From a checkpoint of a small contrastive audio-text model: text encoder activation gelu, trained on chords played on synthesised instruments.
Rows from block 3 of the text encoder, named by matrix and row number. Rows with one number belong to one attention dimension. Each number is 128 + 24 x the weight over its row's rms, rounded and kept within 0 to 255. All counts start at 0. Numbers have three digits each.
# v: attention query, key and value (stacked) (text_encoder.blocks.3.attn.qkv.weight, 384x128, the v third), inputs 0-127
# proj: attention output (text_encoder.blocks.3.attn.proj.weight, 128x128, transposed), outputs 0-127
v.11:114163102109131152200125145141108154152126140128141151110136117148149093166118113135078140089170134144100101101103178136138103106142131129129162148092107101161120151135140178107174105168126110135089161170155137110129123122117143092109129143133141118109130138128091115169166167118147155144136137142122121084146089129130127130133142083134161101172117113118128131157164149115122092105123
proj.11:136133120117127098123115152109105054090089099101140157133131136076118146148147140083133138146128106103129170117163132138113120130135106134138132134137119130097113156107091150120115145123134115107157167121128173174176174184151114151147149118127138158110146106119115141131137121163137125066114098117143093166150129137123143132087111106131133124147149107185144120106139130075123107158160
v.12:124155129136134120119179134081135143151150113144113110161113110090158111160105111212127109097157095120167112099114105125161141124097122146110093122170074162138133147163124113112150111146148172120109128099112116122163103138128140128134152151113123073126141130110150093136112137112162171150138137131114094075104121145117102133115116164134136143075139122104127135116126157090116141099109
proj.12:106104156112131172118111104135140106094076134109155062138103100104106124105140134123120128150125126122150117160130102142138165113117163129084125125117138102151146123106104117161133126141118126132132134136130162136125121096132117094122108103122132225084054119152132136098183117137120098165137165134149106128088119111118143112140125185137136139130117127120138075111127112114132157112148
v.13:117120130136121122159119092121121098148093077142128123138137146153155151102142139065113139162109129107117191122117088121158147169109109072110146143127151130109146090134125139142110132128151121115103122096199105105115128128122110127130159095142136157111128106147133128085125129148121104163098109111173187156135135126142091162102150066115099124113115118126115107118111110176120141133109
proj.13:153152156144133134121088147108098122118132162086097120132103104165121141112116070140155125166147093133153119123097114130141150101139121121119118137125126177137131140170158115131096148129133128170148063142136129137081119111144135147093122164105167038120161121128132114134127134135120169123143132107110119072093087128144078111101142145098121135144127133142124166135116144140108108119158
v.14:156101135140161126125120112146152145149119138105167112100160155141131084141119210123130112129130104136085140121129140119114166146134134168098133133086139102152094125095151175139147106100104170154112143135088135132112171094123115145135163145106134149127134128107122154127150161115071116123118133143125098146152126101126168121142129098166089080175114104150109127113110116121084094132154
proj.14:135125110136124129142172153073147102131111097128143160168114130123130137125170085127121127082127149082161131127129177138127113119100148126128124151143124166121093161138143137117141101175124120105091173151127077139167109137106152157126137106138119057171135145119111112158114114136114125122129096168104160179112135094120109132155149121101116130137118127170159090151166137114142158153134
v.15:089116138138116102103104107122131129152110153095133124114136163084137139148129158102127127157138083116071137140117116127136107156132128102121141117133124122145143122113126143088093068167155145145120106121092116134136146139145076135154129165111160165125162149105138136167136172131139063124169116132148086120137146108091130149125155116101063125096119111165147137145092139161149096113156
proj.15:184115138126124165167127150130150120140158125114165187143165155099102106147109140113130124136131126101098116137121150100125107149112149135118130121167147114141128123138124096112079126122130130151078112182087093175120139159123147161117121140143160069131098147130139120153133179181127172127166165124117107178102157117107160114127115127129115111116146121099151094152120129095113110112124
v.16:095101156122136133072133116136173082104116081100158142112133152101155121144116115095148138165106093139092173136110137124128146145144143108120163105100133117125147154140120159107080135119097136130142105131141203143142127121112131141142162073133135186140105119116153150113107135102105074108157126133140148149148157129101124160087141115142094137128136117112121084112114131181136111132113
proj.16:095118130087129124187144163099137149144142148138124125125152154169085145144149126154106134146104109107147120134128120152094156115119091128113128131123102118136160111128106101147138148129134134167141117146128068165062111107148121131128099133119136036108113130148139124181128113151093167145138110131158111105106147111121107100141100141084150162126118123087140118110147142106173153147126
v.17:152120107142132156120095110145147109102082129125128128106166178162072111109147118072125137165152175131102102077142149136121110116149091143172124094150128078124130114115129145064119127136115153108104120133118134135163102130141162123168111110109143153143145100124128098118112109158119092107111118118125076156095133133144124097118103149088143099102120111122093114137121097161121112152160
proj.17:115115125185128140141127159131134116104191131128187135111139138151143081122063118162146128110134132114121138144144142131128123178117097149135116122084159117098117089117128074114135116111120128090088077113120088147154170142141093115139146121127116126142139107134135124167136110152130134089108145160102157114136172115097111126162141090127148132114129134158186148147153103119157152149144
v.18:134099126091097083110131122133136136193135118101133129082128113149139128117085090135102141103144090158105144144107134105118122104135119091122125112100080162121130120117141160126101083140136114152119167148126124135130099140097084128114141104069128074131149131139142119128161113137167178129127142134121149083135099115101131156135185111135144166132111123081148118123144182103158111136135
proj.18:141135139093126115139101194103140071115098130124132110144105092091112114110159119111154124114133102095130148119163112121115113149136125106118124120120129115144125110114107139154123136114130134163165150178109097118127103108117152178118139132123124179140110144080182129130149156140133172157133106088123077153067120140113127148119154129138158153183110136113181140078110132145134129104142
v.19:076101161122157126105169079143138104151109151121079143125101145100169115118167111097134156162140111074123155129123086168157143126153119107118135127143153119106104133130135146104132108162127140130116131091133138145136169118115107137130104113179116165151125143115103119177097164129096080125123127122123132082121166157139121111145145084114067158145164153139121131131135123148128147124161
proj.19:138105137165138135119128136138157132105139162133120171079108145114116131173147135133137120141125124114099149134143101116117122102034129165147126128131134131078103122126161071132113171112119129154115093153108123175137099117193127080110107115123128090138135106142142113138153125138108135139140145159119124134106159099168158118121080113131114140126139129125157065137143128080135115105158
v.20:125097143111120131120123087150178121134110145102127130126131093191140138124113127081133156173112148143111185140137125103092161178096184134094136131083135138134139122132146156173141143117125083156151128124169144107069139143127126110081144126137117165097112137097120175098141118126123086125132125130120184138141132153147114122137153086138111103112107124103110119153139120158131108134118
proj.20:115142139142136126126135159145119145132141090146102151125125121138105161140155100162135120150118116129095120125169100136107117095116152156122126141129144159123139134146119149158103105086128124131190154130133094132132104107118147149170141134142164042139183123127160156116097133124105128116100122125168144077167081135189114168161147094131129158172119131120138162104132140118126101094125
v.21:119154109141138139171115148195118163145143125141087126111087135114135134090140101175146113134179115113203139158136091142122166140143117111136119145112157159096118112134122118119155119096147142114154158121163115123095108134145136122128082162108074098145128121120099138102113164100103124104123098133144122055126160124127097129157100130135135133142116103151106134129127096137140170140106
proj.21:099146157151125145112170078155102113123135108095091144129111130170154129102163135167163130175137158141140103112103103113088151087111121150135107141123119138136108133147132108099129136125125127150121132136118203147129076105141136158116108153166118164078132134097114111069085139078111115144134131143131161142109115138149123109112141091133165094123131130088100153146140108116100151139118
v.22:142142156133122125151149161138159110108147151158130134141110121142124119135154101138154162148160176101136058131124103156149067144151118123159145089189160132137101117115109124144111154116123129109116171133111112134137132111113109109151115114125128120166121111135134129146084129135190111105092142097132112152104123135193127100140082158093147112101136156124124152128148102136162181104150
proj.22:142111119118131134114109091168145129148181127128126096100133162132153112164071160152130129119129152167121103138120162170070142141112094111126129119112099128131124121061132113134113140114130122125120063119154158146110146170158073076127166132117076153104127151138100150129136170125145102146112135139095112104134154131155193135133099110135108108114129133132114151146148148135131129127132
v.23:097172140159182137110165137140101133131124137108036132185101133150132103118146092132138117099135136148149144135144095129139121137133108133121112184138141141114113151111154074082179136132091173158142119114176118149114115140118163122106140145161130123130115147114153115105098108118114180110131143143091151077093129156146119125155118144118126141129143161126127114151128143124141102129139
proj.23:102127140164131155079111110173155160084122119111120130114113110129138150144173173119131130149120083141111162135153112119172122084073158125130136090108129101126126117158123135182138134145135138125163133093140136100109119092151130094137137108086094177113134122157132131143168097113094112134116151169113162117132124147151145123120131139133112165130108129164118106062102121154115162098136
v.24:152131141112111136140082112147073188133126137141085138125123135156117129112158118157122132127120159157133147095145130130076146123070122135125126140121113133096119101168132106170136133118139153146148117120124116091091109153134156121116160166119126078133121091138154102077120131156131160157158131099120104118073113123139083106135149152125154114125109123105093175152146150190124138146105
proj.24:119171180156125107087137093129128120133132107114099153132127081150128095093130121116112134138127087154132170170112109112111122084110129130107130141149173139152159103097168158137129113111126120117155135140136147131108104129098176163144131125174150185149136141109113146112133107183156157122106113112130156075124109120127089128132162118120149135140134123137114182105095127183120137162107
v.25:114112137145129162108093124138145130123119097140128114125141145141107143095123134078140119168081101089100155120146127113120147129154131130116129117116131148149143154125147131112115129121111110093109098150147142117127150102160125104136100092109128199075107137105133158118145101100124090118116094118170118172132145155067151168112095102119079112106104111130109129118080051154139124136140
proj.25:133129085124128136166132147125128163167117148150143144115149150168127100118112119160143128130131113126131103135162162119162124159097115118093128132151101127134112107132160129091134109118132118118106098100124075134137119126099111138173143161109167005142149131117149109112121143111109139105150098184125151094109146118104083112137133142126152147092133127140160116160160146126127132161120
v.26:121120137141113183110141106154147144111106160129086159130114138129105164094165124125155139130171160136131075128155136159167156114140108118109129134140125138117119119144128141117148138188131126093108157111136092167170157134121085105123103154154114111144158124113150127149100125157122120126147087134136093145140137153117093118196137124099116141125122058161119141154150095156143180119124
proj.26:189120165171131104127159111111102102112155158127139134062159125109131121175119152162146140126131129118094148149116140071153134107097139124158126128101140117124104133077143095106094116066123127091155111124160171092130132163143148080116160114153152115136140146113176137105129126150127088121088120108088117109104142137139124113165093124154146131133127130153150113145127134124119104114145
v.27:123112113122129136173132139148089146131118128174124122133161119139142132119130140168114122091144165172167097118110107133183078107090096138139140101128117098108090136140133188122162149154109116142105157106148105146139105157137135124136118093149154093122143131125102146145130121105212195159093115108119157140115136091170113110134132128155128136144133118125143143092141146121090143125117
proj.27:105144128154122064098116138116151086085103122128138110153136156119096168114079120111123129136142107166150144108146114131139137081166105135131123143100119168155116123107159146113124122121132121141151141138143182117157155126132125133070148132150097197151135142123131124119122109201163091117127110100133139107099142130131157132126114158115107126167120131150114130137126123141125157205159
v.28:090140099139138172129152124152110118133121126149078122127086156128169135134122135179125128103165119110130102134113156159120162111120139174148129163122126158141093143101120104103173112150121133135144130103159088162140129121135139106117075143174094129145147152116096115157110164118105120094087162137103174097148133143166137098089114142104155166145125108163104114121101098145123135095107
proj.28:138106152164130137117142132186158120092135140118138142109126159103096149130148138158144128125119101147130141120127091102125142118128176108150127146094111113163076131148175108108142083109128138099117141093147170094106100087161114089098102109127114174111133169133105135103140090099092070133131116134145145152162154092127167106134110095128141114121116132125133082137168132124160098107125
v.29:131108133104073104076123107145148132143100131119165142104117130138119151152138177098141139171135133156130175113146134120157155168154123121061153120096119105128126127143116155163148140113107173120113142134117121132123151135104138127123127082125148155099117114145172147127132137138130113136112126102143169183167109147109103162136139095197127196106153100112137143127149146161113116131119
proj.29:159146126110120118143116118092084140129105118119135142091082107102104147123134078161108121128135120109090105129122145140086112124118097142140111127101109143125130121118146147147115151137131137164159146169180119136159130099111141144137174145139165060167156080130159138199107126115134181126109094100155092123094128124136124132143139144150110151149138125081094134102151136151131151102154
v.30:136127104087122099136180144172149154146175136119117139140053123150129117074085109168145132106126120132169140124133113105136102106126136137150107109175087157144133145129145142136187119136149105119097125117153151106132134134142151136124145135120092087149094117143078145110111149119152174108119126128111106060104123134137120111134141129137160143113176127120135121160105122115175135147112
proj.30:110117114097128101101118090147125099143082068118127108141075154115154130122153132114133122141125134136142118090110079143109135100120144160118132127164112132058154121094162129138146138124126127140178092121126151145105094106146106136170117141112131216144105120132119126144166112111108131133122103135147156115124120164137151187130128122166118136157135130085136131091128137073140138145129
v.31:146103153121153139119147111105172117087112158123111068157164140143118136131143139112163123157101109146117145134177118127131144143123149157125108089152138118139110143110140082127147127082160091082161101097138130107119158100156095148129122090108136157153098158092108130082123084109128056083128127150129136133123165123131155109107093142095093117132146117148105134118146100136118157135136
proj.31:097115147148126127121132133154152193142158115133116156136137195154134124100118114161122124116140168139132124119113129136097135105133176112116127114166137142138130133123149157077136113115129131123117108129140078120144071118114156127158121130113093068140125155154124132124092103117096099137134160149137163103154146110149097134197092122093091099080127129103132086120133131096146137146086
v.32:127174119123159150117155137140146141144128166128117112159111119138119132124143127141142144158087132120125165094088113107108128105094142153129114086115124163153118168112100117134152097137111154121176168131112093137117094093129129123057104124170112126107131165114131125098111155136184156089094150159128119125129112112151156089090168138171150132107114098157120133153172167135108114130112
proj.32:132140149142129133085153157122148111171192124142168102174119090071077111171168131128110124127131108103121119152109112136139107052140117135136137141137136131135138120164121133125130119104128132100150157157128104138144165132119102139164149117087107138111123125174135136146121131137177179111131130148099112135126137133092157136152135135081128126071116128136167097162090119137116100119141
v.33:094132161164127133127118125137125130146152170095154118114140212107175102167176177146128118114107117118084134139116144141122131126146093135105122114144136153146121112108111144155122148117151110109153151132133129108158113139136169119142109151153144131124122143139105066169133149094136132142076103174143152122101155156144141098128080127120098129147157125120134089079106113124148177136116
proj.33:124128160143125140153128130141171139134138141126174169083107112162146120143160138162182123143135150130136185130144131104123136175154158146118130146116151159126118154151146093118124135172129130143150082104115125123122096118146117105080176099155086143085115152141090108093102121130195112133116169092102133115087124126124113132079136125107130143103135118155139125146144130115110153086136
v.34:127134151116155106116121171104098132128149086147117134091078124135128100116121169138100126072116130134170160130145135122095105113176116115123155100141090108111133159121089107110136134147095081189105142142176132121096134128106164126123127106137170115142126119098126111138097123126083089153129148133175145146109152076128091099123134087136117132135135172138150143130104145149100144121098
proj.34:108126135094128111132139145116128160142095149108162094141129132123118173126134126110132122171131158164135139111102082123139142156071113130131115082107139121113069162110169132136149133137128134042134125131106144120105128164158134136098105152158124104157137136115164113157151095147134148136106185165142127088128113133114149144063096150140132087136125132146111140117135111143171159134133
v.35:124135111125096109138092145115105140135120146171112150144103114113138116134155129148100141104102166116147105108103115141098167146123131135125121142152186163143153149142109081114136130131131144097161139081109123169103136096165103135159101125146160086089132152145168123070133114133153166122171117139098124092150110138076080176121132151111141132143102173161114141125153139114152109131123
proj.35:131132147133124121135141113102166143124144136119135127141130123133177165164079116079087125118119105128108122141106131117138160062091158132131122130120157075108159121104103164128130145110127133150140162206134068094129119131113105126109100112127121160127126127120136127121130143134147127090130089101145133135113111117138156130172126143149111131067131131141173091162104136148163088178115
v.36:131134166097132151140110126071111095118180097148147159115106129135087134117098097108076123075186160125164164126161171133139110155134151109138112149114102075085133088125143129143145126111089155137104114135157120146110141141112123131136139121150120153146121160128106076131144103149114123131173085133136099133138165107099132097165111127105119120140097150156146117117149102133113143109127
proj.36:095123077130131147149142128126114121125076111108053103108141141154146105127099149123108128134126117149146130128079135128108160118159115138116129135147124097108097145156139119137127129108123125092049129104132146146146115134138148092118134165122141098104112121094156123072134132151092126140078144110099145097116152115101156148063177126174111136162123127147151117122144118136128154163155
v.37:111131136119134134147151104117125144107135116146144164093152184118104127124127152087131123144171109118099103135125113139130118154131126156129127184125109101085106136056089107129133119098092181110114120105126106140097136180092111156153143113116148147129137131154095098132143101103121142134158123125122138163179155133091133138168081125126064088146157148095134150134147118136118123097144
proj.37:125114102102126160136141094159127128131131107120153138099125169173099104090102124071098127128118138125126127116100162083098102173164144134147118126161100137114106122193117131141136123124129131171116119104145113124123102149128183098131163148139098130135127107083106114087160116172051142144163160157119135129156180112132160128095114110125136150124125134125122131130108147130132150159148
v.38:105145148120121128149075078102142109146126142150127183131150124165153133103105084109115143125091149124153128142120161110119143166120108110153140134119165108077103118162143193113104119095147112114127140130134136169116160115136091118154122129131126160139133151114134147097104156162151068082128130104156136124061116121099105150136110158131171140107113118129110131105134182145144131117133
proj.38:128130116135128163146119125150096128139127141139064079102161157138174123149127095126158131107136080121131131151118152140146111073155141134121135110102204072126165139127133133104127134107120139121104129133128125110114124119144137172110138152099151111100151129156150120124092105159134143149115054123111140088130098098196132147146143147145134098154124126138163164152144140116125136156105
v.39:110122117166104154135131124168146162157082139152156108162108119135181124148119161134130145157065156134159097153137106151091128122117112146166129115176148134114110145130099145127148138114177096116111150081125103118141113122177133131116091128116130102115169120143154145149160133099167139120130155138118103095124087171162099156099155136125156108131130089094149103139135119162127101152114
proj.39:168125155114124161116098163110149119134167133132179122137110073110134101111116105134142126162141109122114203143155122106125098136069158115136124100127145103159130141118131128128145143128119113122142139187116109118109093121138112134130171090155106167140121143153100132116113133120168112140132067103132114140169141152139094108171117102098153127075141128109115154107132124149121080122090
v.40:096074161090112113119106149133148106106152115090149135104126151147151182145147173125108131140136118137076156119141117126103100114150150144139117121144144150132119111111137146119156136166149139096144113165115161147113129132121137171112080107114151140113104121149160080111121108132139201127160104145123124144138128154103140139117058139114109140157151158114100104118111081125101112099170
proj.40:116158139116128144206133102107130114144118152131126175091129136152145135120104130151105128135122138129155124114137173120149137193162168145137139156168106130151107112143109127158119138105124121182126128142088099091142104142148134103102124128157101140103129167056111116167146170122142131124084150134137118107121127110107125156132178093096120146168124121169139128177101125133124128114115
v.41:119188092156136202137143127164123205121113149137094127121146126097094104121138092141130120097168114158143102136103122124153114121134091110120149126099122111102151160144121064101139145085117142169126149133138129153159131125130139102095137149110123103103160120108115141170118123112112131148088167144098139119174118098114127076149150094138128135141122111117138138108142139134122141122091
proj.41:157111122144133097082152150153136133120135116103175122141137135088085117122143132135116129093134156093127102116136087114134132074112089112125116095135106141106107177131131130137122109125129135141104137113111169121152113117164102109162143110090078140164154116176135128111135066097105155099156160146143104188160143134098142124169121172140127132072135132105126106117154149117131134146152
v.42:150099159120109130140143129116103114139150095156136122124116113137148154143148097112128126135205136106123141116171151124163108152120147109096113108118066102119120097164188129142146131145127166109108057125113097131132169136103172139140122132136123172153088154113094131130126122136110104164152105095125121118146165104138163119136109181124123136123117169110120106108137086157120129092118
proj.42:107117106142123126143125125138129111095123111150056156131163126111089131137128124143111132092123164174136130140102130159161166156161142121106136134129100142159141104102136144143082143119123137119099114094137136109150135087124134097102091143142153119155156147112123125094139126113049116129124133097141129098102206143105128118081170111142118128194136129142163126093131128144136135119159
v.43:077126121124171139106171109136123128160084105043147082162119105154141143104114130108129118166132100147099128142132112133134085110113086134127157129133108136146105129160113140142115119126144132127132137135128112100162101147152144111061100179132118125128116080146126148181111147107100127152080136164148144147130140099151129082108144106139143146123150083130123102158149140152120143120118
proj.43:144139164109129113112119118129097128120101140122165138132123134086055107108207131162145126149133149087110130143169061139130122188141102136137129131149112176150112133107140120121126118121123120151150142083129173142135142123129124167151127129138103123125122149169161133142118111133163158129170158110116104133123108141107091129145134130045132099158123132117095112104148114150143143125121
v.44:143102057159136115147139119102154142124099113083095104154147121089065142142119094147125119146124128107144105179153113153136161124107133111143119133110152127178168121145108105180128157155188098154134174158134142133119120114136119134103138125092099106107137139117114139149161115131153111113118165144129157134144083164129133123127152101151089132134099145139126112141110117123160106180110
proj.44:124118134098131112096141150074108145097107146116166137111154095135134095121126177130123129118147099140113109093185122140089091105119108105163123123159137165160143102149138110139162141148121125171155152110087161079167129144105123118122129095117135131128136138117131124161144115115135109134148093117121087176126079118123083099197089124154144121111127120103114096103115108100142110134115
v.45:129060097105138107167110156114148128137084127144131127090137133103141101130148128127104136122101128127103108117101147148112105073132124143129153118173171131098147142148133130117142173116161130110099116140123138113118148143125112137179087142094130099142087134131126160118152129145141193127169157077112138118136095138099147178135133163114152171124094192119126126113113120147129106101142
proj.45:111135155094130147188097103137101141132119144159157131135166160154152105127094107109129120141130144141145111127160165141129133145116171120133140134118099110162121118099042152128172133094125132167135142203112131115150132107107151118119116125140146160102156157106148113155125131078082082128125076156129138142153147131149115130153118122142132113119133128131150123099104094090144169132129
v.46:115108122127099148102151083153101112130130079080130128127147127128113124109151097098144116138130105129132113154130119159157111138119077099169143121113151118121103075183168171151109139087142139134103140125182103097148128126151144087115167116140135129142132102155116127162155161152105114131129124118138152146099107145131121154131118147158175154176100145091108120115129086101173126160144
proj.46:120124125137134158132089154108106117077080139116115111106117121151125110127155135163114130126135161140129162120203139185121149136156123124135119128130151194102138127109117168112098115085130127160169098096130179147125148114168158140111137140135093113126147167131146129113099116098136093130134119107132095103092079132146104113105108143150133125166122134131140159121161122161164089156111
v.47:111124107127109090110126108148133163123076134129113094121158154104156133119149135129152126156128135083053129145133121123170154135152124137130171164164123136091128138144114067095128132153170155109102088120101147136134162135113117147146117071108125125128100094103166175120147135116095157144127117114126141118143181137150133136113117143153138112137156125106099177097122099145112125101168
proj.47:138123129119127096166121081152120102105156141138134146097136157147089124144142098118156132098132133147130112119142156116157104152105173137133147097120136127140147142096167121134104126113119128225144111130126124156114115122134130142124142145148120125136177104167109132112141075111065097118173114152155133164130183130171097094185149102099102136130120127119133137140147155155139133112113
v.48:140107087122097149125125120115126120146103140199177165120187128109144105128113155124146135122100124110118096145099137136143144140152143157142118151173174142073136120123113140135123108139105133127135115100068132113173111150147104125190150134089093115154153152129169098116151115105150149157097130126103099129121087148137124160146118123100108083110132112142142117118104108114162100145109
proj.48:155127129118126149098100123168120133134151110133100129116100149194190108121083133075174131142120112141122129119139155095099137163090141130149126149119110075130139143132122091096161118172126115143110108134154108148107146105089139109137141132153152144137081112110100132116106147114120086165139105173142160171134125153129134100156158117178137150066125131121134118119121126094132143109131
v.49:138160140162108162134135062169111153098165119129118149137109199094108104138167109143131123130159139144096089141132094136172116139113102112120124131090092122117112115118153142099140104111179138183105100083120122158160169131119149122150151112125112130146103110111124156166104136151153127108119086130123143157115132110141143106169113155146139120087144132113150151088103116153147132140126
proj.49:138093096129121117095137147144141097091136150158154143103145111122114130134169124145119132122115157142097141131157132118148131080145133124111138136066168166099124143129149130136101127141126126139110109098144141140110092101146122119119193135120127109107148148177108124062134109152031105131140121122107121104124173126183140136124122161158138157186129123138140125133153143124099141111149
v.50:144125131150123124151151138122126115152148141137139171149142092155088150155094111130140156100137147132203108102099140105112121144119156098122094141062161130148163100157157150133161152124080128137141163133140124138115131093139104139114115146133117126132182172131127112140091151148146068131098143109097106102134107125102113098130127127102131192117108112114152135129145105086156118147096
proj.50:109141126161131142083137147094144147138125130128069114116133117080173124125080141167078128095128106110154142136109108135081135056170082122114134139135129142133159143102090144114136114137120124079105128121126147096153143129125132096134093101117152143142131121141156116135107133141176150135073100127133137124112089113100163118101105174170109146140138133112142110115106121089153129158138
v.51:170153131093150159147109144130073132159130160172103157121128070091146103151121158114108128097077110127183122117108145118140125109161111118105163148147130162103160186133134161091123124107101122127141107135103156113150100106144101119138143150140136121154130125105123096123090135150149077134084161134148152119114142077092112135116167099114112132121131114156150146144147154132131139125150
proj.51:142157121116122132099131114172097151162140111131128114134129145094183116130133108102181133140115100129137123138073099092116153135123110125112138127133125081128137176049140107092141151146133127055107133130132128121141139094127140151118121161119147126109115089154168122169123094133142155147092146125148125084119116089129135103161115181159145106107145117097128127146128132104145150169115
v.52:092143132152152120140193129072111134181139140154102091123111171083147143150140128136100127092129146059131138104125128150110143151107105134114136129157086139079146175125120101141120119117115149105125089115110103129131140117125101144160111108141109119120070143095080126106117108107145127150112132102144162117177143127114131123132188146126117137154103159135099118133155129140149151093120
proj.52:104108137126132149124113108167177147100129143156174106136153099165080101143125113133138126088134177188130148129080141113128146101095181136115113157152118094133163117141131126131136150130126126092142126138145116104131145132090129127123115151121125146126134140185160140105156176144081127124187117109136129144126207109113112142100116126130119117091138129117149145092094137107123147137157
v.53:114099121117112134107090158146138145152109144120145149125124085124151091158140168099135130130075125125130113141121122121120161141144143122071115109149183126165144109142105088157084190124114129083135167134093132110112134126161141105125107176146130119116111137167141058123149162141112127168119097159116099111121097152076099117104108118129136120151138129149118145107132099091125147122131
proj.53:103143169141130129158102107130122143127129123123122123106140151140198121134089139108134132120122111098132152116123130117152132169134138130129137130113134110155107157064113121128096143133126132170124128149143121103146122127108144111120102109130095129119085112122114140125103111117241104149100144095145121124081041126166106098108129135110139144066117133126145089142132125114146109136133
v.54:131107110104097144123130155159106161143103054157115144079111131102150105073121121148155142114095107151097115158106158142119152104122115162109137107173123093141100159112116119104131153086114109104156115130130121103108108167154141124154119163129176096146119112157093152135133135131133124163142184115139134112100101090120079156126129122129158138179129131121114102116106156115120108109110
proj.54:157117147082131116137078103185112149145108111094194119182137142127114142144149115079139135155136175136146168092126107162176135160094123151132117171077142119106091120097127138146124135123130130134111130180137095114124123101106124165130114131114113146164107141113139119168125114125129106107129118141107101091150121118136150128131121145099105114116135120144111164121156118168132079087106
v.55:108149076114127123135118111113116146088087129128139135135152157134135127121121098127107139117145148080086106157109143110121137136125091126132162171118148101078134119160110064115126111142196156134131137142102128168137212132107090143141104132114107122149114127104156154082139077157135149124114149137127169121163139158132130118125133107140123101104122160123119129122141135166137161084111
proj.55:144124124084129106148146116140095123106139180136146126093155150160110111124138144093142129137133121134147076142127129123108127089102186136149134093127145101146147130101128095141149122112130130209082134112113124106159114153121138133102135143094140131148151159176135131124137117120059133118176087136139126193135146143152114118197129108131143152123132123157154095101114141142143142143135
v.56:117165110106092175115141079122144125137104125147107147158136125140086151146112100109146135153132148118129150105129142101134149148125119116168106174080153123166113142139171122108153118113157131163154150136091147149128127071119107121103119079133158126128126129057145155088112106171182111095102159124119160146141133120116132164135163139147129128120149106155117139144124145163142083148132
proj.56:154138071132131129114123148129104094118146149109115124133114095095124120116146131130097132137124083118136101141155175145155110041157098132126129128122142099148187094125118082114151110057126119138115149140126121137134158136127109151147144117098159091130165101136144139138112091150075119107133096130113108149142135113137147140193150155148114159117123132125134138141097161149141118163096
v.57:110090108097147105143133124111162123126095160057138096126142083143136128155113147088109128142143091133120143123144137135118149114106073139115145134152138115180136122153128111156109153116132141091084127152125122111101111119130093124116102136094108129102108090133109119133189111127079137170120149135120154129142137142084155138096115102143117143112160169123093116156144086142073139106168
proj.57:122150143124129099208098101145084111117098138156143111100154141127127082105093088151110128119113157100125111128126145139130114203152158122124145101178091133178111147106113121131114116115129128177158159115129158125159126146125138125161113119140129121157156120104140124129139106119167115136154164105134113161127088127122080109152140102089145107116148131141097105109104135129184146130117
v.58:126149133162097106113133125112122122114145128165154115128139115115122098128181112135110112150144102104094127088123104099154120098136119132121134128137092110104150101108154122135102068134132128120141108116089127144123106142160133189194168110095135117138104189117116154125144081149121137132092142182119161158131103157118140106083088143139120155103152181136083123106119103115135116139125
proj.58:105117119196119117112150135173150113135130151174124097138114125152119170132117123139170123124131165131131067122138147114139182179108148130150126157137142159132109130148106125117094128146132129115155135118156083094099149153114131081132136153142155121148136139115140101127148148108083118097148160161125132141125147112105139117151126163198142125141127121124159108143070161143167095111161
v.59:117138108141125139117097111106146131171130157117144150126171115180115098144130142126133119145089124154100111151114133121098156146134137142151092116138193120162137148129068086118113143099085117110176171139088142138122156127135157127166126162171121130073116119143140139110162162116121109132132127155130109092091122128119085113103109129101119129109101087137122139116134140088188128143098
proj.59:113112147116125151111122140151133128142149123141113118133153172135108110115110163093131129123119111093116171135110142119118114096144116133125120111124135114101149120144119106102112125132135132148092142132157136159104164108078109122108113098081121115142075123163124127090073115150204119145134092096110187154117071144147141127112139128142092135033118129133124120097140126129123171109119
v.60:152149121111121180151099126143138140131131155177143168092178085140096080129136125085121114138119135148137134098099135114112104125164153135146119155140120147124116147131148122095125128156127157108148130099087144141126142087148158207148141091140187145132125151104149153097135144142150152110134176122105131123165169182108128150147133139105132129129119108106143119110147123177133152109116
proj.60:116138083157132135114159135153144100138221128108106163168103150110138151118126130130143130147129092106151098189135164110121119113146128143120131144128102090131173120102087107125129126090134125126105132166137100125136146120134147083114125113122141133128141126095152119160111103109076159130089105127118128140142185147122147140183148157167118161083116126129134117127099129128147165155155
v.61:149104126172112130128116146148134137099133142127154122122131159148113111156133116140132126121161100138154126119134121105110138117134146099106127127105168129200125097125148126134104116140111083134112100142119105151136145157109127132114126154154082139152159151168145163173103126143096159148106146172096156128094139095152141055139096072145121173104102115160146156111132078086122139158124
proj.61:132125148148122081140144141116154112122128097143119128085146131093147140130110104167128130143134132088152105135178087149155141123160142109124142107108127198125064126140159108130155114126116120117073136099134143141104106117138116064140123080123145126138131104107113133126123096156178118139114170122084122129074079134103114105107103168119123138143129125137135080114104132139156128089147
v.62:160125114181099129100133103117096170127124123102110115141132122115115101099114180111124123115125113093144070154113119130143156118149103136148136099116150142101136110123089066126103125158098146158111119088097113120155177137120159112126129140115104129113140107117170135157133123119098107181101103153143129108160068081151084101108107077141108118130118127140153148136097137119141131131093
proj.62:126122143123126106070172091149142121094133113151144114112140138138152121129116125110146132122138134127074147112161086132129132127059113102129121107107135141111106154091191093126144124160124125132114147107105151150099147114120108131162139130162098094161101137153117122116128133149155121157189177137138111171115082115165107096116094134139137114100128133135107102056149120101145134142141